config.yaml
num_classes: 36
hidden_act: "relu"
mlp_ratio: 4
head_dim: 48
inner_norm: false
pooling: "mean"
learning_rate: 0.018
nesterov: true
adamw_lr_other_params: 0.0015
batch_size: 64
epochs: 9.7
lr_schedule: "linear"
Rows from block 7 of a small image classifier, named by matrix and row number. Rows with one number belong to one neuron. Each number is 128 + 24 x the weight over its row's rms, rounded and kept within 0 to 255. All counts start at 0.
After each neuron's rows are labels from the 100 images, of 14976, where the neuron reaches its highest value: "responds to" is what is common among them. Only what is clearly more common there than usual is listed. The data: scattered letters and digits in many colours. In brackets: how many of the 100, against the usual share in percent.
# fc1: MLP up (model.blocks.7.mlp.fc1.weight, 1280x320), inputs 160-319
# fc2: MLP down (model.blocks.7.mlp.fc2.weight, 320x1280, transposed), outputs 160-319

fc1.234 [136 140 138 171  92 105 141 108 115 131 143 131 160 155 140 158 161 152 117 145 127 106 132 107 104 139 193 114 123 115 113 108 169 167 142 173  63 122  99  97 106  97 133 123 149 141 123 134 115 147 155  94 135 115 124  92 108 136  75  97 168 110 126  97 108  78 156 167 120 139  86 109 113 153 148 145 130 152 112 125 126 110 146 153 101 124 119 164 116 154 121 123 108 150 125 164 169 102 169  90 121  93 153 121 142 104  88 107 125  84 155 147 112 101 143 158 126 107  62 146  96 148 146 107 147 156 104 106 113 156 133 140 115 130 137 117 106 161  82 117 136 122 155 146 145 102 134 118 120 108 127 161 125  71 121 135 116 128 113 153]
fc2.234 [115 126 150 128 127 136  93 153 105 138 122 137 135 145 156 117 117 141 126 110 130  76 165 128 150  99 148 123 149 188 142 102 116 116 165 165  93 152 122 142 123 153 113 108  82 143  92 159 138 106  84 117 123  93  88 141 133 128  54  88 103 124 142  98 120 161 119 150  83 140 129 100 154 125 100  81 125 115 106 102 156 138 115 105 149 127 123 131 110 158 123 117 155 140 160 137  89 127 136 165 128 104 146 177 139 112 155 103 135 123 105 111 160 136 134 126 137 141 177 175 116 119 134 133  98 132 138 143 150 122 156 104 151 108 164 106 168 122 147 122  93 139 144 196 152 164 128 141 128 111 122 127 144 177 131 128 159 137 106  80]
responds to: the character M (27 vs 9.4)

fc1.339 [145 180 102 136 123 136 124 108  86 101 120 130 149 159  90 132 149 112 118 145 149 148 127 139 147 134 121 127 173 164 116 124 150 167 147 119 127  93 130 104 121 149 134  96 122 162 163 140 110 147 169 131 100 118 111 145 133 136 104 121  71 138  97 133 145 129 135 101 103 148 101 121 163 112 119 136 115 152 124 182  72  97  89 119 128 122 145  99 155 136 107 126 132 143 154 110 128 103 142 127  92 116 140  91 116 138 127  84 126 122  98 113 109  89 149 117 151 103 120  76 133 146 151  83  93 180 138 101 142 119 143 156 148 135 155 131 158 147 106 166 128 132  73 111 148 141 154 171 133 181 109  89 124 151 148 132 182 106 157 108]
fc2.339 [162  90 114 146 154 137 115 124 120 120 136 101 109  84  96 109 120 105 107 116 140  96 127 120 106 136 157  68 132 131 153  91 124 118 151 104 132 134 139 129 148 134 125 145 140 179 164 148 167 107 100 143 118 106 116 138 134 144 125 138 124 106 111  88 149 138 147 162 107 136 127 142 115 160 130 115 124  92 122 144 146 103 157 165 115 128 145 139 101 133  98  89 139 151 160 117 125 148 106 133 171 170 123  96 157 128 118 124 189 164 123 117 162 155 169 133 140 140 144  81 146  90 122 121 140 142 135 109  99 121 144 117  92 158  88 100 155 134 144 100 148 125 137 138  80 111 152 127 109  96 156 127 127 173 123 134 128 148 135 108]
responds to: pink (48 vs 19.7); white (45 vs 19.4); the character M (27 vs 9.4)

fc1.93 [133 110 105 128 148 164 134 125  79 111 111 119 187 149 134 111 132 139 126 118  90 143 140 133 133 127  92 173  85 133 121 184 141 147 138 101 108 135 120 156 145 132 117 135 129 152 116 148  89 101 128 132 158 159 115 124 132 135 103 126 149  94 106 152 129 143 136 145 123  95 125 116 129 136  88 135 151  94 138 113 144 130 110 140 144 136 141 131 155 139 113 115  79 157 114 141 159 125 137 148 162 151  59  77 104 104 130 154 155 157 113 187  92 119 133 103 142 127 143 171 121 147 144 113 148 156 112 139 164 184 134 120 149  93 119 115 141 112 123 117 201 153 159  67 118 165 121 113 126  99 124 103 142 140 107 134 115  97 134 163]
fc2.93 [140 149 129 142 141 168  82 107  90 132 132 137 112 146  93  94 167 110 110 139 161 121  88 118 140 168 144 127 108 162  87 118 136 111 124 159 138 126 132 162  58 140 132 107 131 111 121 138 127  99 140 158 137 143 106 151 116  61 137 121 108  93 119  98 143 145 139 137 151 123 136 131 147 156 112 161 140 146 115 138 148 130 152 125 123 137 178 155 130 139 132 181 115 173 130 133 134 112 148 119  80 108 139 150 134 153  97 140 130 101 118 126 120 137 117 117 116 107 110  90 118 169 129 135 129 138 104 130 148 159 132  98 113 155 164 130 114 135  95 154 113 141 142 142 141  89 147 169 146 153 122 132 146 148 109 141 156 152 149  98]
responds to: yellow (52 vs 19.5); orange (46 vs 19.3); white (42 vs 19.4)

fc1.438 [171 148 106 124 141 115 133  87 113 137 147  86 116  99 111 154 140  87 103 117 160 112 123 121 128 150 138 142 155 103  94 169  95 128 149  92 125 141 108 111 135 130 115 103 120 140 146 116 105  77 158 119 118 131 125 136 156  95 100 142 136 143 114 133  74 106 146  97  82 123 120  92 153 167 122 101 109  97 143 110 133 114 111 124 118  92 142 142 123 123 123  78 128 126 142  93 155 138 140 150 139 129 131 122 109 130  97 116 107  99 132 111 120 119 146 146  78 114 131 111 148 156 184 116 157 155  88 120 135  80 138  97  90 157 112  78 185 129 133 117 126 150  85 144 116 124 143 113 126 114 136 116 118 148  91 125 115 122 148 105]
fc2.438 [130 100 119 163 114 131 125 190 120 141 108 138 113 136 124  86 138 109 151 127 119 124 107 107 114 128 121 109 149 144 120 126 150 140 130 122 136 125 145 120 133 137 111 102 108 129 169 182 111 142  96 110 173 146 161  66 139 147 109 163 151 133  60 139 161 129 116 144 136 161  96 131 116 111 125 126 132 121 114 122 155  88 158 108 132 151 116  94 141 138 131 128  97 138  89 135 154 102  86 164 147 137 121 125 124 161 144 126 147 139 160 136 175  89 141 165  94 139 140 120 170 149 105 166 122 128 123 144 162  99 100 117 119 140 137 137  89 129  91 177  87 169  98 124 130 150 142 132  98 131 118 136 131 141 120 102 109 144 150 118]
responds to: black (50 vs 19.7); purple (43 vs 19.7); brown (41 vs 19.9); blue (40 vs 20)

fc1.272 [105 135 136 118 153 129 200 140 135 186 114 144 171 120 135 154 137 141 119 127 163 103 120 164 144 140 158 130 127 141  96 125 138 123 106  89 150 139 161 160 114 133 148 144 111 168 139 121 129 133 119 124 165 146  97  89 137 128 134 126 123 129 122 107 117  98  84 122 102 174 161 127 125 131 165 142 131 102 119 154 102  86 119  95  98 110 135 108 165 105 123  72 109 141 122 102 156 154 143  97 122 121 174 128  87 107 144 158 112 117  87  74 135  85 175 148 133 163 136 121 171  94 123 143 138 117 112 141 127  83 136 201 133 127 127  74 122 137 141 138 109 128 114 144 138 148  67 108 156 112  93 128  77 173 115 100 133 150 154  74]
fc2.272 [107 125  74 156 111 179 104 173 160 111 129 107 150 148 125 104 184 129 106 166 149 138 135 134 119 139 138 126 133 126 164 159 140 147 139 117 125  93  66  91 149  91 178 112  92 145 115 124 136 107 124 113 116  97 144  98 139 159 127 100 166 143 137 149  99 138  95 135 123 142 126 146 155 138  86 130 164 121 113 119 129 106 162 165 157 137 137 151 101 140 122 162 109 129  67 112 141 149 105 136 157 100 142 101 118 160 155 165 109 145 121 114 147  72 120 140 135 127 107 127 143 132 156 134 143 125 120 128 104 102 101 110 136 135 168 101 139 137 138 149 115 126 125  83  95 163 120 110 122 150 118 161 103 102  76  80 118  91 136 109]
responds to: brown (48 vs 19.9); purple (46 vs 19.7); black (44 vs 19.7); blue (44 vs 20)

fc1.368 [117 106 164 125 130 151 100 137 118 171  80 160 163 100  79 164 125 140  96  82 130 152 145  87 152 111  79 107  96 132  74  95 116 124 134 103  67  37 138 126 139 143 106 151 112 131 184 109 141 102  62 124 122 100 127 125 160  94 138 125 102 125 150 181 183 171  97 105 117 137 134 110 115 123 124 174 109 132 167 131 120  92 130 115 134 121 154 138 103 142 163 100  90 126 147 121 139 174  93 121 123 156 110 160 114 142 111  93 111 130 130 145 105 153 131 149 145 144 138 128 105 122 160 159  95 133 144 117 171 126 122 119 126 130 135 143 136 123 128 134 147 137 147 115  94 146 147 152 109 112 130 127 110 146 154 122  79 146 113 103]
fc2.368 [137 159  91 131 149 122 188 126 115 120 146 163 164  87 120 100  86 138 122 116 130 134 116 148 126 127 152 118 139 118 107 152 129 146  86 116 161 125  71 130 105 116 131 111 105 116 103 134 113 110 150 143 113 112 183  91  95 130 117 122 141 103 143 138 145 133 155 129 149 143 102 117  78 105 145 140 145 147 128 132 122 125 119 128 111 143 130 110 175 148 145 131  98 114 112 184 142 168 135 148 150 140 109 155 140 112 130  74 105 120 156 192 133 130 139 141  91 107 118 105 137  91 120 119 180 185 147 121 146 101 103 118 142 143 123 110 137  98  80 162 101 129 109 139 110 132 196 132 122 144 133 109 120 161 102 108 155 110 130 142]
responds to: brown (46 vs 19.9)

fc1.270 [123 105  97 102 138 131 147 118 145 128 103 126 150 113 145 157 118 155 119 152  96 138 158 133 142 136 102  94 124 115 126 101 111 153 149 138  76  86 118 136 145 141 157 153 123 130 138 162 120 135  91 147 142 142 143 160 123 141 142 141 153 130 134 144 149 100 141 148 154  86 132  94 135 107  86 153 140 126 113 175 113  84 130 129 159 100 126 127  72 136 116 130 125 121 130  74 137 109 102 165 107 128 102 131 114 156 139 146 146 144 117 135 182 105 139  82 147  91 125 146  99 101 147 102 160 142 142 130 126 162 149 158 172  96 118 109 141 125 144 134 140 172 148 135 151 126 112 170 137 145 105 152 106 124 115 122 133 123 138 132]
fc2.270 [120 144 163 106 108 104 114 123  85 145 100 100 153 149  75 138  91 112 101 136  87 161 154 129 140 141 117 105 160 147 117 126 152 123 110 145 145 135  86 122 166 139  96 143 161 150 113 123 177 121 114 107 150 104 150 108 118 107 119 128 126 127 110 120 100 137 155 130  89 119 152 150 161 154  96 115 137 127 108 133 132 122  99 183  91 132  94 114 148 112 109  91 118 135 106 154  98 117 108 143 134 127 129 144 134 108 122 143 122 128 164 148 102 110 114 161 123  82 128 135 116 163 132 163 112 139 167 126 125  88 105 112 141 123  71 150 146 171 117 112 121 139  92 134  63 129 143 101 116 149 167 104 134 114 140 123 152 134 104 113]
responds to: the character M (31 vs 9.4); the character W (25 vs 9.5)

fc1.733 [150 117 106 111 138 104 129 111 132 158 126 133 112 171  78 120 152 112 166 118 127 151 124 117  96 147 124 144 107  73 131  89 153 155 139 133 107 162 106 173 107 168 116 121 129 164 127 107 138 171 137  97 152 103 121 105 121 130 182  95 133 161 126 166 119 101 161 170 104 134 144 134 143 130 125  74 134 111 153 128 153 142 111 102 119 132 119 161 109 102 132 131 101  99 124 135 104 108 141 112 105 136 101 111 150 146 126 117 161  99 161 142 102 143 148 142 130 212 154 114 182 116 112 114  96 112 123 108 130 147 117 108  99  89 141 134 147  99 109 137 168 154 121 148 128 138 110  87 128 144 124 118 120 161 137 149 155 108 102 108]
fc2.733 [117 123 106 109 139 142 125 117 173 104 124 133 122 137 128 151 104 143 111 108 170 144 116 162 115 108 112 178 110 139  86 137 116 117 106 163 183 125 149  94 109 161 118 100 144 114 105 143 141 109 143 128 128 152 148 130 120  77  72 114 143 111 111 165 123 166 109 139 103 128 151 121 160 132 110 120 143 130  78  56 114 115 138  87 104 148 147 124 122 156 112 136 136 152 107 120 157 119 141 153  92 104 155 103 125 101 124 145 123 184 110 141 138 150  90  99 140 102  88 106 140 113 135 132 106 128 121 132 141 135 126 112 164 147 119 102 104 111 147  99 108 110 151 145 138 141 163 120 104 142 163 153  95  79 160 136 112 192 169 163]
responds to: white (43 vs 19.4)

fc1.446 [179 146 100  95 149 101 136  91  76 148 117 118 144 101 157 143 103 128  97 122 109 144  95 170 151 141 108 114 161 120 185  86 107 109 125 127 146 135 145 112 137  98 102 169  88 109 110 154 131 102 110 117 120 155 140 129 135  60 124 130 139 131 144 129 125 138 133 124 128 126 117 154 159 130 146 116 103 145 173 100  99 112 104 148  81 172 116 121 135 176 139 108 130 110 128 152 124 153 174 156 160 147 137 145 161 128 119 135 127 126 110 128 154 109  88 142 113 132 143  99 148 110 132 151 117 139 149 124 150 169 115 147 128 105 141 125 110  80  98 126 170 137 138 188 131 112  90  95 105 136 156 108 132  99 168 126 139 132 109 135]
fc2.446 [117 141 155 121 104 136 120 150 128  96 149 116 144 121 102  98  96 126 130 135 111  74 178  97 129 161 140 132 147 126 103 130 136  92 156 131 124 152 129 117 128 120 139 129 141 119 128 103 133 189 159  58 109 125 113 161 104 115 138 118 168 153  73 101  98 148 137 109  89 140 135 140 186 133 141 114 119 103 107  82 135 122 183 132 146 106 149 148 146 147 119 140 146 150 136 139 130 136 126 101 110 129 176 122 149 103 164 107 134 165 149  95 109 124 159  82 114 157 138 132 130 118 164 108 161 121 126 105 146 109  94 112 151  72 127 144 129 140 122 141 108 147 106 122 134  86 139 122 107  90 125 100 140 110 126  98 166 109 171 155]
responds to: white (47 vs 19.4); yellow (47 vs 19.5); pink (44 vs 19.7); orange (40 vs 19.3)

fc1.336 [109 127 112 107 144 121 148 141 113  83 147 109 128 148 111 114 149 158 127 135 139 122 131 127 132  93 109 167 133 134 131 104 148 125 142 137 102 139 110 105 155  88 100 129 140 127 122 165 133 123 160 122 122 131 128 165 120  93  89 165 133 138 138  90 131 139 133 138 104 157 123 158 138 136 145 129  82 102 127 167 135 145 117 106 142 146 120 149 109 130 106 140 129 138 131 149 102 125 153 160 146 136  85 111 163 164 124 138 128 136 120 123 153 119 154 102  94 122 136 124 155  98 106 143 160 125  89  78 127 134 140 174  86 123 168 138 125 151 172 110 130 119 110 151 106 124 122  99 115 130  99 122 142 144 132 100 134 134  88  78]
fc2.336 [125  96 140 137 110 145 129 118 108 154 109 134 103 119 112  97 124 106 169 142 122  90  96 129 116 135 153  98  88  87 105 113 144 153 144 132 119 110 122 115 128 133 107 118 118 159 172  96 111 101 143 151 176 150 148 112 148 141 137 101 129 132 134 131  78 150 127 152 191  87 178 133 106 119 126 147 124 128 127 119  89 123  81 165 131 125  92  97 125 120 182 140 201 117 116 140 158 126 142 104 105 124 155 171 135 117  88 154 160 111 151 124 132 147 137 139 128 136 116 158 151 137 173 165 142  98 138 141 115  97 141  97  89 157  58 143 126 128  97 143 109 163 144 124  98  93 150 156 112 118 110  85 116 129 143 142 129 156 124 135]
responds to: white (52 vs 19.4); yellow (47 vs 19.5); pink (46 vs 19.7); orange (42 vs 19.3)

fc1.511 [122 163  87 165 151 145 150 128 115 107 129 160 143 140 153 128 133 123 113  96 143 118 119 149 146 116 126 127 111 143 118 120  80 152 124 118 118 122  98 113 166 122 124 111 165 134 105 122 152 138 128 102 112 105 108 106 133 111 159 150  99 127  97  98 127 146 122 188 101 105 133 150 121 121 169 173 155 132 127 158 109 148 112 149 111  87 135 136 133 142 124 154 147 159 136 138  75  90 132 105 133 150  79 162  96 152 104 149 120 122 125 158 131 139 125 106 150 124 110 116 150 147 112 132 163 127  83 106 127 155 139 155 131 119  86 100 165  76  79  88 135 108 129 114 104  67 131 125 122 151  94 138 120 145 105 130 112 117 125 113]
fc2.511 [149  98 154 115 138 129 162 137 111 117 165 184 112 169 137 103  95 120 132  99 140 100 138 130 155 131 141 171 129 138 147 139 188 135 109 117 132 106 113 112  94  90 144 100 118 107 170 147  53 121  96 120 132  96 136 149 165 136  86 126 154 125 144 105 131 155 188 127 129 192 123 104 166 149 126 153 145 126 146 107 129 102 110 163 122 132 128 107 166 123 136 128 109 143 197 123 119 195  61 131 170 127 204 125 126 104 165 108 123 123 118 138 103  95 107 138 125 144 123 133 178 147 120 141 119 123  99 116  74 137 154 143 101  99  93 109 123 130 150 141  96 133  95 110 123 127 110 126 136 108 139 139  91 170 146 135 154 135 178 144]
responds to: yellow (52 vs 19.5); pink (43 vs 19.7)

fc1.19 [101 117 138  98 171 147 145 173  98 113  83 142 168 108 123 121 137 138 107 147 135 123 101 117 137 101 186 150  95 152 166 140  77 147 119 115 112 131 182 143 105 121 106 172 109 117 124 140 105 160 114 133 134 136 120  83 125 129 112  99 106 159 108 166 119 164 114  93 149 107 122 131 111 122 118 116 100 137 129 138 172 178 128 115 128 156 118 108 142 123 110 123 148 104 130 151 142 141 128  94 154 110 171  76  99 154  95 116 138 117 161 115 149 141 100 143 131 149  99 118 138 126 133 120 127 138 103 136 128 166 146 108 128 149  95 145 179 111  96 136 175 115 126  96 100 126 136 123 129 141 133 126  95 115 116 125 133  91 165 147]
fc2.19 [104 136 132 161 131 131 113 118 157 118 144 122 179 150 147 148 114  73 119 156  93 107 144 121 120 146 167 109 137 119  79 126  87 137 107 119 174 127 125 115 128 112 146 151 146 126  98 114 141 180 149 134  71 152 155 119 108 114 130 145 124 153 119 161  98 105 132 100 147 151  90 159 135 139 127 118  58 114 137 109 179 104 116  90 137 133 146 135 157 135 101 146 124 138  98 148 154  98 149 131 128 107  88 161 155 134 126  86 143 150  97 108 168 148  89 106 163 164 109 141 148 129 105 111 158 103 120 131 130 131 128 140 111  96 138  86 124 174  93 114 160 113 116 101 170 144 107 161 131 104 130 152 123 142 128 162 132 105  91 109]
responds to: black (51 vs 19.7); blue (50 vs 20); brown (46 vs 19.9); purple (41 vs 19.7)

fc1.119 [131 135 143 132 125 149 139 115  92 138 151 124 146 131 181 147 158  99 138 123 119 120 117 150 153 123 148 117 115 127 110  89  82 136 122 131 139 125 137 127 121 133  96 156 115 161 161  94 118 109 126 125  96 155 161 108 127 103 153 101 160 145 154 105 113 105 119 127 146 116 159 149 124 182 132 111 129 139 149  84 168 101  76  85 128 148 123 108 182 131 124 103 136 132 128 170 132 100 114 142 161 103 118 133 115 133 135 132 135 117 161 125  87 125 132 140 135 135 134 149 118 168 100  55  89 126 110 101  92 164 160 154 145  97 176  70 116 102  99  97 118 135 108 119 135 115 107 104 119  94 149 139 111 123 122 129 149 141 152  90]
fc2.119 [184 149  82 145 145 122 115 127 133 167  92 108  70 126 123 107 112 135  94 145 165  77 126  95 166 159 105  99 155 129 120 137 177  95 111 153 118 107 114  99 136 117 109  93 121 128 121 150 146 133 120 120 148 150  82 190 122 107 119 156 149  94  95 115 101 119 111 124 145 107  73 143  95  87 141 155 185 114  64 140 105 140 151  81 163 156 169 139  93 102 140 124 117 118 105 101 136 160 140  85 109 124 162 164 138 117 115 156 133 181 125 108 108 112 130  97 133  93 132  98 127 147 185 116 136 174 133 140 151 126 142  94 158 137 116 177 141 134 151 116 129  81 133 123 140 146 119 138 129 128 139 137 131 140 111 138 154 134 125 130]
responds to: pink (46 vs 19.7); orange (43 vs 19.3); yellow (41 vs 19.5); the character M (25 vs 9.4)

fc1.83 [123 123 145 126  84 127 145 162 111 191 138  90 128 120 129 173  77 134 146 145 140 141 148 122 120 105  71 132  94  81 119 103 127 124 169 144 157 122 191 124 149 115 141 146 118 109 124 135  78 137 157 120 126 122  91 143 171 113 131 134 138 118 117 103 167  80 102  82 157 152 100 199  97 116 167 115 131 154  98 130 136  98 118  97 102 108 134 134 102 112 146 160 151 134 120  93 139 145 140 129  84 149  99 117 133 145 105 148 115 123 145 148 114  94 174 104 141 126 135 122 114 122  97 140 117 149 140 140 111 132 134 126 181 161 107 111 121 100 167 128 141 106 107 145 146 162 116 150 139 109 119 121 149 108 153 181 162 120 128 123]
fc2.83 [ 85 127 128  94 139 126 142 134 171 106  86  77  87 122  91 157 148 101 114 146 109 125 100  99 104 128 139 156 116 140 111 103 107 103 168 169 119 151 135 111 131 171 114 155 144 143 144 138 131 121 138  91 137 104 143 144  63 101  74 149 131 115 111 115 156 120 133 159 120 123 122 137 115 124  95 137 134 110  87 155 137 148  95 117 138 130 142  74 127 147 103 116 123 134 133 153 110 134 150 151 126 160 149  75 115 156 126 122 154 105 140 117 157 140 125 127 123 108 115 120 157 152 153 135 135 139 152 127  71 171 115 148 153 115 162 126 121 114 141 188 106 113 110  86  88 167 115 120 115 129 173  62  83 135 172 127 114 140 211 124]
responds to: the character M (35 vs 9.4); the character N (25 vs 9.7); largest: M (25 vs 3)

fc1.152 [ 95 119 150 119 161 109 158 149 148 110  79 107 117  81 188 122 106 150 141 159 153  81 138 141 146 124 149 153 136 148 149 128 102 184 127 131 135  63 111 104 131 129 137 142 125 122 128 189 118 181 114 115 115 150 115 136 143 191 102 166 132 151 139 108 146 100 125 175  91 148 161 121 152 124 117 119 138 131 120 122 144 155 102 104 132 130 169 131 154 102 126 125 139 129 117 146 115  99 110 158 136 174  93 130  94 115 154 162 154 151 175 139  89 118 116 116  76 118  82 144  88 132 136 124 105 116 143 127 112 111 123  98 153 150 120  88 117 128 152 110 139 111 140 104 139 132 130 133 145 161 109 128 155 100 143 115 142 150 142 104]
fc2.152 [161 140 128 155 105 116 110 170 119 141 125 129 133 103 149  74 127 145  92 150  63 110  84 132 124 165 119 153 117 127 145 139 128 156 142 140  94  97 118 104 103 117 103 163 130 164 106 137 197 167 118 108 124 126 145 119 175 138 164 144 105 109 158 163 104  98 161  60 122 207 105 106 160 142 125 113 112  99 143 109 116 129 101  90 121 106 103 165 102 121 137 157 135  97 131 127 127 152 109 119  97 142 147 137 133 130 123 132 123 117 161  92 130 119 122 119 103 126  97 171 153 115 147 141 199 124 131 110 128 108 147 124 197 172 172 139 119 150 157  98  88 125 173 124 108  85 133 123 104 145 148 127 126  89 140 124 110 103 132 156]
responds to: the character M (26 vs 9.4)

fc1.7 [156  97 135 146 101 132 118  70 116 125  78 146 129 131 153  80 169 137 126 126 139 152 132 121  95 141 139 153 121 154  72 136 117 142 114 157  94 112 133 113 125 125 137 116  97 169 120 150 115 123 149 120 137 118 165 125 107 131  93 127  87 131 126 183 108  97 183 148 112 109 145 122 126 127 152 167 130 137 162 151  93 130 108  98 122 102 100  92 112 135 141 132 152 118 141 140 125 120 153 115 143 116 150 146 118 130 158 149 132 127 122 135 137 140 112 117 153 144 149 131 113  69  78  90 103 105 169 118 117 142 153 127 179 181 103 102 125 122 131 130 136 180 149 138 146 129 154  99 130 123 123 144 137  99 110 133 158 106 137 147]
fc2.7 [114 133 157 127 159 138 158 135 138 123 110 116  72  87  93 120 131 103 163 136  91 143 130 137 132 119 131 100 157 129 193 189 151 120 150 119 136 139 132 100 146 121 109 115 169 157 146 149 151  97 136 119 109 139 136 126 148 148 193  87 141  79 104 154 128 157  70 135 151 130 160 118 124 101 136 105 119 142 141 174 134 171 126  91 143 103 153 152 137 163 126 131 135  86 119 114 108 107 143 124 161 109 130 103 150 135 141 124 139 145 100 147 112 100 144 125 116 145 103 126 113  96 153 140 127 153 137 148 165 152 108 154  92  70  94 148 138 127 145  89 136 112 165 130 107 133 112 128 124 133 177 120 113 117 108 130  58 155 119 142]
responds to: black (45 vs 19.7)

fc1.92 [156 135 172 142  84 138 111 149 130  61 107 102 149 123 143 118  94 122 149 151 158  83  99 111 123 136 102 139 137 129 124 131 121 153 170 102 142 120  97 166 119 132 138 147 152 162 144 139 171  78 108 103 121 134 164 159 113 111 113 104 125 143 173 108 138 121 117 122 135 118  94 139 129 104 140  69 148 137  72 125 159 121 135 106 136 146 117 149 154 142 105 142 132  90 144 145 160 118 133 141 118 152 140 123 125 130 147 141 148 163 110 172 163  82 135 142 176 104  92 108 106 115  82 119 117 122 117 160 118 108 145 157 155  53 169  94 142 132 116 118 152 146 141 111 151 106 113 149 128 170 154 128  99 103  92 110 110 116 110 131]
fc2.92 [ 89 132 101 147 129 121 130 139 114 181 109 123  95 115 133 130  95 182 112 109 133 137 169 174 112 105 153 166  89 104 162 164 129 134 143 151 134 117 165 115 156 124 149  99  87  94 135 159  74 126 143 148 119 131 108 131 128 122 101 126 129 178  93 151 154 107 147 113 107 113 142 111 144  92 144 151 164 123 182 135 180 107 108  93 114 152 124 149 127 131 101 144 185 160 104 128  81 121 149  89 139 145 124  93 106 144 159 114 110  91 133  97  95 153 108 103 112 203 125 152 119 125 121 175 121 115 123 145 138 117 153 122  99 131 125 108 118 116 145 117 131 114 130 136 140 131 137 102  91 146 132 109 124 107 127 122 126 145 128 121]
responds to: the character M (30 vs 9.4)

fc1.679 [101 158 109 152 124 140  92 134 107 160 118 138 132  95 112 101 117 167 173 129 122 146 118 177 143  99 138 190 133 138 122  78 142  58  89 105 159 141 161 157 122 129 120  91 154 139 152 115  99 124 112 119  77 101 149 121 146 176 121 135 111 105 147 186 114 100 126 152 142 109 116  96 148 166 123 101 103 139 172 140 137 121 120 136 131 122  97 111  99 118 114 145 131 127  93 137  99 146 118 147 127 165 145 130 145 153 106 146 180 144 108 120 134 106 156 123 112 108 139  80 135 135 113 122 134 131 125 120 147 138 167 118 125 104 125 115  97 138 140 145 108  91 121 110 138 124 139 138 140 123 115 116 105 114 124 114 158 129 164 147]
fc2.679 [204 121 117 109  94 133 147 141 127 123 132 127 127 144 135 134 121 126 170 122 116 152 142 142 123 137 153 152 106 129 133 137 195 127 149 120 206 136 134 156 107 160 140 112 170 128 140 123 122 160 107 136 110 152 140 143  89 126 136 117 141  81 134 130 138 126 119 164  89  67 129 133 105 151 133 148 136 115 123  99 118 115  99 139 192 119 169 131 130 117 125 114 104  84 119 126 111 119 181 128  85  96 114  93  77 110 142  65 126 151 125 118 116 119 169  92 155  90 104 149 133 101 120 126 109 129 119 172 127 102 138 111 111 109 168 130 106  71 133 119 125  81 113 162 171 117 124 107 139 131 146 142 139 154 131 154  95 123 134 123]
responds to: yellow (51 vs 19.5); pink (49 vs 19.7); white (47 vs 19.4); orange (44 vs 19.3)

fc1.244 [128 122 125 122 151 107 132 145 135 130 143 113 149 131 134  65 161 116 158 122 129  84  96 134 133 144 175 160 135 160 151 107 119  72  94 112 128 110  98 107 118 107 104 115 140 138 118 139 136 107  95 159 111 129 142 109 108 133 149 102 123 116 116 124 111 141 111 136 181 121 162 166 126 105 133 144 181 114 163 148 105 132 112 134 143 183 110 137 117 136 130 113 117 108 132 121 105 149 142  78 121 138 101 164 120 118 147 122  89  96 120 147 110 127  85 166 161 147 164 132 143 188 140 138  97 161 102  68 108 153 118  40  75 143 145 133 109 137 147 120 152 111 128  84 123 130 112 145 114 153 123 154 138 126 132 134 140 136 172 164]
fc2.244 [112 157 152 176 110 146 137  91 160 185 148 149 176 112  70 102 116 138 173 111 110 142 114 166 113 142 117 145 137 112 129 141 143 171  94 124 148  92 110 151 105  91 179 179 126 101  84  89  89 105 109 134  95 101 125 111 144 138  92 115 176 182  58 141 148 107 158  98 126  95  96 111  96 173 146 151 137 153 157 116 115 127 114 165  95 118 189 113 153 135 139 161 135  97 100 158 161 158  78 171 125 127  88  95 157 132 167 121 164 131 111 133 146  92 115 115 130  99 129 108  96 149 140 145 136 111 147 114 112 151 124 114 129 129  74 147 161 131 134  99 121 148 122 127 131 153 176 159 164  79 122 114 139 165 129 104 126 117 121 174]
responds to: yellow (54 vs 19.5); orange (40 vs 19.3); the character W (25 vs 9.5)

fc1.416 [134 126 102 130 133 114 119 158 131 158  84  89 164 149 135 101 149 139 160  67 106 158 111 153 126 151  92 140 143 144 110 121 119 138  94 177 129 106 123 137 106 142 128 132 105  84 109 100 160 110 115 146 107 126  83 136 167 104 132 120 150 125 105  90 149 115 114 157 168  94 146 119 145 138 102 122 155  84 119 129 154 111  90 130 199 118  99 155 136 142 142 108 107 119 108 103 124 118 101 102  97 119  89 163 118 150 127 153 134 121 137 150 114 114 162 148 152 122 169 141 131 145 123 138 122 115 141 104 130 116 121 137 109 161 156 142 120 131 162 113 149 127 125 121 115 152 145 150  98 122 137 123  95 160 149  87  84 138 105 118]
fc2.416 [111  89 126 116  97 160 134 155  88 122 123 144 149 115 142  92 103 144 150 132  92  90  81 103 103 100 148 102 106 177 125 158  99 147 122 116 139 164 187 119 126 157  85 120  83 143 109 115 101 178 136 125 164 133 150 141 114 113  96  80 110  99 136 116 126 142  72 166 146 165 136 122 138 144 124  92  92 139 172 142 138 111 134 139  93 101 122 118 112 126 134 147 142 150 107 144  95 111 127 186 145 125  99 152  98 110 156 125 104 149  88 111  91  99  80 103 110 145 109 105 144 125 119 144 109 158 158 155 137 109  78 136 133  84 141 101 165 122 106  98 139 103 106 108 123 122 108 137 141 115  87  89 156 140 149 133 115 126 122 146]
responds to: white (59 vs 19.4); pink (53 vs 19.7); yellow (45 vs 19.5)